Weights of a small contrastive image-text model: encoder activation silu.
Rows from block 4 of the text encoder of a small contrastive image-text model, named by matrix and row number. Rows with one number belong to one neuron. Each number is 128 + 24 x the weight over its row's rms, rounded and kept within 0 to 255. All counts start at 0. Numbers have three digits each.
After each neuron's rows are labels from the 100 texts, of 14976, where the neuron reaches its highest value: "fires on" is the input token at the peak. Only what is clearly more common there than usual is listed. The data: rendered landscapes of hills, water and sky. In brackets: how many of the 100, against the usual share in percent.
# fc1: MLP up (text_encoder.blocks.4.mlp.fc1.weight, 1152x192), inputs 96-191
# fc2: MLP down (text_encoder.blocks.4.mlp.fc2.weight, 192x1152, transposed), outputs 96-191

fc1.225:161115118155136121143138070111055155183170125109138110127163088145148141107120130145133119089118128122123128136120124150118096129164165141113105130112109138126143130135084113151109092176119137175120121178120113111108130097106148158138118118132085164087148152159061125148154108108139168124
fc2.225:109171096091113134109133128158194180077099142182143139124092125127104131111180137117187138105123107121121108108093096139135136196115163143121132104143129166143094139083129115110130133122144130112151152122143170111142111088093135144136100142129134097147108150093173131116132132148130113120
fires on: "<end>" (100 vs 11.1)

fc1.143:123042130130140189140130129129097162121125114142137136116042111131131138104115155121115152129099142123114115115137121165100082135111138128142126112126114105117133140102127113096127149100143128163137129160104105128130119125113114174119122120123254132108133133120110084137126115121092115115
fc2.143:122213104100130144118140112128167158159117126134132127146226098139148103139141115134163163131154130139120115115096125145134153162131117129132123144138103161152108104113143111164119095144084134120134121107127174140133098073091125121123091136129055123131116129112139148135114109131152139110
fires on: "rock" (85 vs 1.6); "dark" (15 vs 1.6)

fc1.737:085162117089112132104130161128044136129125134170118127143073138114132128143109135106099157141151140129116135102143147116126166171093089120139144102126117139124125142127172131122160138042139133102138144088120124142145105118146100143115101120130175109174123124086130108109125149143131111126
fc2.737:149087145171145131146142137142214123145160136078139109124209153124143134113102103150107145156099139133132131138143141121123107065155121140068111147116129115108152124157122122149102115190125118143121104157130130168144123126090114094137153109137099140096106135158162137165140107104141140128
fires on: "hills" (100 vs 1.6)

fc1.765:146105137170126199149130137123076131108140127106130112108053128154132145130116135147108124118111114140134133144130096157127088102156141143107113132137104124104142121137091118114116123113139129160113115174120092115150087118125156152110150110134171157092099114154077093147135102107069129139
fc2.765:118160118080114112091133103123189127141114120136124133139255101117135099116118119111182145136119138124124128117116152125133167159097110119141150113118123148129106119123174134157133115127103114087157118087131154162111128107140120120143110169132101102159139133099152155105110150124169115119
fires on: "rock" (85 vs 1.6); "dark" (15 vs 1.6)

fc1.348:149115147167134157137138103136051144128133112126130126114000108165158137132089149144102146123122134148127124141121050116127094118151134139110120132118103123094132145124106106125126091155155128157111123154119104129127106101131156135141135116123145158122064120134031081145131102121096131133
fc2.348:111138122076110127095128115113189148151111127140131138116255115115137116110143109112188148117100138131127114104114170135145158147095132124127146124151114140126111124126165126133140128096106108098152122109123156161123120110121127135132096146135133087131155143101164160107119140126160108119
fires on: "dark" (100 vs 1.6)

fc1.9:119090134112119129120131140139086121129134128114141124136096174122126131135124108119131129135105125135123133145123087091123173127124130126096122135106130157103125112131152128132114106209134131108156130120134170149131136110148108094040143129143134131140146135130163177121142123132161138126
fc2.9:129132123129129139137131130127086116080131128122130137127132136124126129126180129130140134126095127133134122129130084126121153098132121124135119138143108140096124125113126115135132104217121134137128124131127146123129115120140128123000121117130139137137168125132236163127132131120153136132
fires on: "red" (100 vs 1.6)

fc1.405:137194129157134180145122126130100124108127138121137114113033106141120134145124112143156120132127104134133129135118139144123099119151143141101126141143111113121133122134104125114118135140137124142132120167125067116164082110126146141139151136126174137110086116158133150147131105106071121132
fc2.405:126073128115105116103134100118189121151127114122127128140255128121125125127128139121104132118088121127137126140139138139122137141122117124145133103122125155128122122121153136138132092137119130112139126113136164147123158150137127118113113130132099127134179123106117116102120152120152133132
fires on: "dark" (100 vs 1.6)

fc1.329:123139133121128139117136150116171132106143129138137124126040139117121150158092107111113125121055141114121117152127206080121111120121148107124117129101141124151138133120131137116148154137119128114112110141128107100105098137116110096126136102137150135123017146147104131146134126134120153131
fc2.329:127159134122117149124128125148173113114135126123127145144028127129136108112093135134120132120041126121140140136145156119092159146136118122141126125130131142175131130106136124115126130155107143141123140113139103125108119134161135092134117104133133138151025125128129166111128154127119145137
fires on: "sunset" (100 vs 2.8)

fc1.603:157090149167137146140137089129077152129135111118127113120051097169166139135090144147112145114125135142134127144115077124136088122158134132112120129121097133090131137138087104124124100173147133164120129160114103130132116106126175149128142106130125164097092128135035091138137098107094141140
fc2.603:112166120076115136093136119127166154145098124154122138105217105121135108116154110112194140113104131131123109098113144118160171159097134119137144122149111130138104125108169130126140127076113116095145120103133160143113112095126121126139094151127148084158144142099166158108109149130152111117
fires on: "rock" (85 vs 1.6); "dark" (15 vs 1.6)

fc1.506:106052121126134172123118169117181125106117140136111131108001164132108128156128129114120120121134099120123107118140153126116108105123130129112132100145134125134127133141118147108136145143153120141124120140111112115153147147143123151122129117120213114113140125127123067136115129111115098133
fc2.506:146185128134113116118144111126108101130142113118123109141255098117146109103096126127163151144112148144141157140111122133132159144139106120138125136113097131128136096130143122172141095099089142105129130119139140177116086088117124100135130158133078134142115122142116162135131122111145143127
fires on: "rock" (85 vs 1.6); "dark" (15 vs 1.6)

fc1.675:115097129136121196126120156117107131110123134125120123107014143139108143137126143124124118125115107133123121128145129152126101117126139135115122099141112119120132130137118132105126155099147120148121119149121099129154103127132128159112137130126225125108116115135120079136122121109073103130
fc2.675:136163116119117109114140095128180115147141119117127109146255099128139108124101120129158153134117143136133142141108132120125150147133103125131136137103121153127116112115150137162129083147093140097143133110130151160122122108127132095142128147132069130141133124127131157124120130113176135125
fires on: "rock" (85 vs 1.6); "dark" (15 vs 1.6)

fc1.701:111139117088115163111125188078155131109149120142126149130146156155122113121104112114129133135122148128138136141135157149135111126088122117150145116099120118093111150178137131156153174104130112102171107107112154088166141120100113138128129122122133112157063127126120203097144127155122127119
fc2.701:147116140167135095138136138133131129124139127121113130106173139113105141122173121144095119139105118130131129124134154134034115148145144140120104128110129122087131136147101126123142109129125137155112110149136121121141153123113123120136143119134062136151171129140124120138136134118167129127
fires on: "water" (100 vs 4.9)

fc1.679:142133143119115162134130081184176102112161135101123160159044132133113102124089158152166123125139119108153153129145103178114157126150112132117138131151120155146136135105138116138107141127097140143147125100182148131147105164188145105114101124128160143126081103161131148109128154128103160139
fc2.679:126145129133148138124124140036105149160104110138129099087119112143124152112139123125134127148128127140092097150116214073106084114115150124136137123104130114133130121174096136126125146180139108125123121152084122114129137137072118169133166158121109114106140141114091118147132090135143095118
fires on: "sunset" (100 vs 2.8)

fc1.96:122115133108120143106132180106140134148149116125134146134180125141125120139145110117128117133132132108137120177159183151128131120110130123120138125124104131102123143143115117144136153101115115126154107109133159067138108120111107107133109090132109121170049135120118199122135128141131145119
fc2.96:147115134163136142140141154146175127089141131123113124109165159117109138152140119147095111130086113129130120132122130137067123159150136131126094131102135124043129127130112145131146105082124146144112103156134098125151175100138119124143137105129119142159170119142135123136131134113153131130
fires on: "water" (100 vs 4.9)

fc1.61:138131145115124193140129074180173107086156131107120149152070141140118097154083151154157125135130126117164159120141103180108141126147111135119142130155140162143135125108138111130112137104094145138149117115168151126145088162188146098116111124135170146142057097156139152114136145124104163139
fc2.61:125150129130146148123124140035110149159108112134127098086111108142125150118137122124138128147133126137092097151118212074123083108115151127136136123106128111131130122175097137127126146186139107127123118151086119112123149147073119171131167159122108114103146140115097118144132092132139094120
fires on: "sunset" (100 vs 2.8)

fc1.377:149144135160134129149129077107120129201124125116133095111178100143136139131169112148158116095156112134140124148122166155116108121161142131086103127143118139130128092120065109116108133169104140165127120185119126106124143131114156142118160114120094146078104150161123134142142118079095148143
fc2.377:118125108090117139106134125169126149058130133164126133139090106120117124129143140117149123121090121117124132112105055102145148196101146120168147115113119138156110152093171127117131128101145136100135134094152148106110111089121131131134100134143138109156171137099119138110127155149123130117
fires on: "hills" (100 vs 1.6)

fc1.338:140156128168134173150122137126115124129132134121136113124021128146127139137115126142126118117149113142136133137116101146117095106156134145094118125155114132100140122133084114114121130144134132154127119175115116122170102130140164136119153122128146149105060122152090086144135102099063120136
fc2.338:119098127094105117098132104122159117123123114124121126125255114111135105124117120116164137138079138124131134128127150116131161151108115115148142119111116136138115123122183145152127108105105121094141117095143131156112128113125119121131108145132116115139187128111135159110113157126166126125
fires on: "dark" (100 vs 1.6)

fc1.52:113187124114119185113135120119103124114135131140118122141255133111108137108128107125114124110079103152142127145132136079085140134114128123131114117120127142119133116118138144130129139221111139132142127121133120108141119143161121127135122100125142111130106134130113000114156124131131168131
fc2.52:133143130132129163128136112106101124129127125124132141133255103135125122136137118130121121129052117133135131122132147137154123126133128133130128122137111148120127119133115106140137107223091129127141123122131121121136093134137132134090127129130111131135113130127144000127130122126132132124
fires on: "dark" (59 vs 1.6); "rock" (26 vs 1.6); "volcanic" (15 vs 1.6)

fc1.10:104121127103122110126133136105098133179138116145127155129132125134106132113093137125083132124180143145138126148118175147124164112101124098096110144125110155098121120153146147161151141056102133116151117110116118120159144125141103125127103086127137129149099131136119163110155099139138145120
fc2.10:139127116148132100133131131184157113136131130118134117120125146124119137176154117148122133120098123128121134122112105116036150147138118137123117139119151137068143120103118136119113119108141120140108117131141143147159158096141115126145138122125121135158142125130140143133121120115148116132
fires on: "water" (100 vs 4.9)

fc1.197:132000135135130118137123123142217121185133129113133143136054164136119126116132148134085116128089124129138128115142121147132121108123131135117119117130136126104132136137119138127118155191138130153137118129135176123138170149137139126107134106133163135125070120123104112127131129132122132134
fc2.197:131255124125116121113134152106051124087112116138117114126224093113140116138124106127195153134135137139128142130108138113114172151129113121151132131118100147136131108115150125146153098063107123098128137115127104144116084096121132116140115155131089121138132123134122159122118129116155120120
fires on: "<end>" (100 vs 11.1)

fc1.39:117119127105128145122125163099156122160129119147125148121177122118111126116034153132121131144167156131137120144124143118131147153111115121107119135115140115157130151141135122139136138093125114118149092136111135099139108107093109112137139112143119113148067119134137169114155111148110121131
fc2.39:131112132155140117141135168154128118159119120138125134124155159116118132195113134146136120130096127129125120124142142125020145147138119136108108141135140133061145104110097154136154134100114130137117131140143125145148137126123118104121135125125084129169152123138118135138126139106134121134
fires on: "water" (100 vs 4.9)

fc1.142:113188123138123102121122139100153125146131126128140120120072121128114146129101102117125125108078160128136110161149215077139121125122124112137111122103139113136132114131109137130126158179115120130116124158112107081131094140138109106133142094130109131129011147139121145122142129121115137135
fc2.142:124169134121114173127124128155154113116140124120129145146013134124138101097097126137124132122055129114145141136144159132127167155137115117132127127141133139149129122096139117115126129166105139141128138114141101123106116133166136086133108099134149140167045123133121156105130160121113143139
fires on: "sunset" (100 vs 2.8)

fc1.504:109091143126128156128137113139107124071112126129144127138088176131140134122126112118165127125113149133140145114126071091109155139108134097125121120135136137121140140128169129128129123221105126104124121142151129134139121086139104092033136129114180131138140156142191152144147114141132137125
fc2.504:125134124124128134133122141137058130128134129129124119124042145120128129139158130122130125129119135118125124118129079111133140134122126126142129134130127121153129132121135135122127127193150122129120131132126136120128129118122122117000127122129190130133153128130251138121128128124142125130
fires on: "red" (100 vs 1.6)

fc1.509:107199122100121138103124143113078121115117131146121137117084113123107130157125123108140130133114099111117112118148181138128133152103124115129135094129125123110114129139167139122143120087128127112133145112126089144146116116145101153145107138114208108145169120111178169118121136135084119122
fc2.509:145059131162133122146135116126178121156137126110146116135210137132126133108142123152107131117137123142137135152114109144115111098161132136114105133127137140131139122115094124120126107186119143153137137158122158123145142150109135111107142099123071145117099129140103096142152118118161142131
fires on: "hills" (100 vs 1.6)

fc1.634:119010133122133178132129125129131160115117119138130137122077112133122142114125158112109163132098153116121120113159150185109084136103128130142127103129114115109128130108137114093126158102144133159123136152115097134134118127126112185104116116125237126104150135110137089125121135116087117122
fc2.634:132243108118134147114153116128112148165107118136128124157178085148150096144128109145162168130165121148121135112079110135144151157137116134128125145115094151132112102122140118159126099130077138112136136102126169139121112070094135116132094146124072120128092125114119142137118103138151144103
fires on: "hills" (100 vs 1.6)

fc1.201:141000150129141134146129098137223145120102123118121148133116133148145134140158151135163129113084150113128122129137150169115095094125138128140130131111129124107129150123120129122121131189136130142117127145135118119121186151118135141109128117116146141119108132129105107128118127111113119132
fc2.201:135251133134110121110130113127035091145097113151103116132102079124135111126135112134143149132173111150124131102100085111150169175122111109140129117115111116137129106133130128131151127071092143124130147110116155144100103101165130134141105144132124121145162118126116140110128131123118137128
fires on: "at" (100 vs 8.4)

fc1.733:136000145148133186141132127139155142077116122122127152116016142152132142121123158133111137128083139128128124127145097154122086109125141136133121126114120110092133147119128121101121142138146132154114122156126099129129139136130140141117138117122204136123089117135086079134118120115082114129
fc2.733:132253120103105119099137105111115125190112120135112124136251089122144108132109108127167159121157126131121139115094144137143175155115120122127124127128097152129119104141147130168144104104071125101137137094126156164113109097137133125135109158128088110131153123115138156107116117130152130121
fires on: "rock" (85 vs 1.6); "dark" (15 vs 1.6)